config = dict(
    arch='tc_resnet',
    model='sound classifier',
    dataset='tunes sung on syllables by a formant synthesiser',
    train_examples=39062,
    noise_aug=0.01,
    time_shift_ms=100,
    n_mels=64,
    hop_length=160,
    input='log_mel',
    spec_augment=True,
    win_length=400,
    targets=['first note', 'vowel'],
    num_classes=[12, 6],
    norm='layernorm',
    hidden_act='relu',
    depths=[3, 6, 6],
    kernel_size=11,
    stem='single',
    widths=[128, 160, 192],
    label_smoothing=0.2,
    loss='cross_entropy',
    init='torch_default',
    residual_init='none',
    optimizer='nadamw',
    learning_rate=0.0036,
    beta1=0.85,
    beta2=0.99,
    eps=1e-08,
    max_steps=22800,
    batch_size=256,
    epochs=149.4,
    lr_schedule='cosine',
    final_lr_fraction=0,
    warmup_steps=2280,
    weight_decay=0.02,
)
Rows from block 6 of a small sound classifier, named by matrix and row number. Rows with one number belong to one channel. Each number is 50 + 10 x the weight over its row's rms, rounded and kept within 0 to 99. All counts start at 0.
Before each channel's rows are labels from the 100 clips, of 14848, where the channel reaches its highest value: "top examples" is what is common among them. Only what is clearly more common there than usual is listed. The data: tunes sung on syllables by a formant synthesiser.
# convs0: first width-11 conv (model.blocks.6.convs.0.weight, 160x160x11, each kernel summed), inputs 80-159
# convs1: second width-11 conv (model.blocks.6.convs.1.weight, 160x160x11, transposed, each kernel summed), outputs 80-159

top examples: vowel: /e/; child-like voice
convs0.151:59 63 52 62 47 58 49 63 40 57 51 57 54 53 59 58 65 48 53 56 63 63 47 65 46 55 58 53 65 48 33 63 68 60 58 39 53 68 56 65 56 72 57 53 51 56 60 60 56 63 55 53 48 60 56 34 60 76 60 60 68 67 51 60 62 61 66 46 58 38 47 56 60 59 53 53 46 51 51 52
convs1.151:58 57 55 56 59 57 64 65 53 42 59 89 55 60 40 64 48 47 55 55 61 58 49 57 58 54 60 49 59 53 42 52 52 58 66 55 57 54 58 54 58 59 31 58 61 58 44 54 55 45 56 59 57 48 47 40 57 50 59 47 58 47 52 53 49 55 60 55 57 49 49 50 51 40 54 52 54 56 73 61

top examples: vowel: /e/; the note D#; first note: D#
convs0.8:54 57 57 44 45 60 43 64 53 62 61 59 52 45 54 60 61 58 69 51 61 54 69 66 55 54 48 45 50 51 65 66 57 53 59 58 64 53 61 63 55 58 62 60 42 62 56 53 56 52 50 52 55 75 63 64 56 61 60 49 54 74 55 59 53 65 63 66 49 67 52 47 43 56 55 55 51 42 67 60
convs1.8:58 55 63 58 59 66 60 58 45 51 61 55 61 63 39 45 38 46 54 68 47 55 75 45 64 63 58 62 66 64 50 41 56 65 60 56 67 36 57 59 62 67 37 56 50 59 58 64 54 58 54 59 64 36 44 56 61 36 55 57 56 53 25 61 51 59 53 51 55 49 44 60 48 55 61 61 36 59 60 52

top examples: child-like voice; vowel: /e/
convs0.61:58 60 57 74 57 49 48 57 51 53 50 52 54 35 54 62 43 46 50 58 57 59 56 63 58 56 54 51 57 49 46 57 74 41 56 52 65 57 53 45 42 55 56 67 47 60 63 56 59 58 35 74 52 38 48 52 32 61 46 58 56 64 60 58 62 58 53 54 60 56 75 42 53 65 50 54 55 44 55 34
convs1.61:52 54 71 50 48 52 52 63 55 54 62 67 55 54 64 69 53 36 51 54 47 52 23 64 42 55 55 37 57 51 51 67 55 56 54 57 62 71 44 55 52 37 51 41 59 53 57 50 49 45 53 61 44 54 51 46 53 53 51 59 48 39 18 51 64 57 70 32 60 36 56 42 50 46 51 69 48 51 55 50

top examples: child-like voice; the note G; vowel: /u/; first note: G
convs0.31:54 66 51 54 45 55 60 62 49 56 48 56 60 54 60 55 55 60 66 53 51 48 50 64 48 44 55 56 73 53 41 58 53 63 52 52 59 69 66 54 50 54 54 44 49 65 57 50 50 61 48 52 54 69 50 47 41 76 67 63 46 69 47 64 65 56 65 58 63 51 55 52 63 55 66 69 48 54 51 61
convs1.31:55 49 45 51 55 52 52 75 52 48 62 99 45 57 42 58 64 53 52 46 53 57 52 70 56 47 51 54 56 50 35 54 45 49 52 50 56 51 56 55 48 75 27 52 61 47 34 48 55 43 41 49 51 57 49 49 53 50 44 48 48 49 57 52 45 52 52 58 54 52 45 54 48 49 47 38 59 56 70 47

top examples: vowel: /e/; deep voice; thin (high-pass)
convs0.80:59 57 62 44 53 62 43 59 58 69 64 63 48 50 55 67 54 63 65 52 59 56 56 65 59 50 57 54 53 53 62 70 51 50 52 52 65 51 56 69 63 46 66 61 45 61 63 48 61 56 54 53 62 74 71 54 58 62 57 51 63 68 61 57 59 58 68 65 47 52 56 53 56 55 57 64 45 47 70 61
convs1.80:56 49 43 42 56 67 55 40 53 60 38 71 57 67 50 21 49 33 45 64 53 58 68 46 69 47 49 54 61 41 39 56 43 52 38 63 59 38 56 67 62 63 56 55 60 44 40 52 42 42 66 52 64 34 42 54 62 46 63 54 53 58 45 58 35 50 34 61 55 65 46 62 57 55 64 63 39 65 56 41

top examples: vowel: /e/
convs0.11:63 53 42 47 46 57 54 57 42 53 45 48 53 57 62 49 65 53 52 53 55 59 39 43 62 46 49 51 58 58 39 58 62 64 61 42 42 68 52 60 66 62 55 58 60 55 57 69 46 64 48 50 53 44 46 34 58 72 70 68 48 62 55 54 56 58 76 39 51 52 53 62 55 57 56 51 60 68 50 65
convs1.11:59 56 59 60 65 54 62 62 55 41 53 86 57 57 45 61 52 51 49 55 61 53 49 59 60 57 58 47 58 54 41 46 52 57 58 55 58 51 60 52 53 59 27 65 57 61 49 54 62 39 54 62 60 44 48 44 55 52 57 49 62 48 52 62 55 56 56 50 52 52 45 59 53 44 53 48 44 57 76 60

top examples: vowel: /e/; the note C; first note: C; clipping
convs0.6:56 49 72 51 52 61 52 62 66 63 60 62 53 51 60 63 58 61 73 41 57 54 63 61 54 45 53 53 57 53 60 67 49 57 41 58 60 45 51 62 61 53 65 59 51 62 59 45 63 64 48 58 63 65 60 56 51 58 61 47 62 65 61 50 56 67 62 55 46 60 47 48 64 52 55 53 48 41 62 60
convs1.6:45 49 52 43 50 58 49 47 37 59 40 70 55 55 51 48 45 39 70 48 38 51 82 44 54 53 40 46 51 27 38 56 56 36 50 51 52 37 43 50 46 61 60 47 53 39 38 42 63 48 39 40 57 22 33 44 49 52 47 45 47 50 60 49 51 39 58 36 46 58 60 52 35 72 45 51 38 46 41 40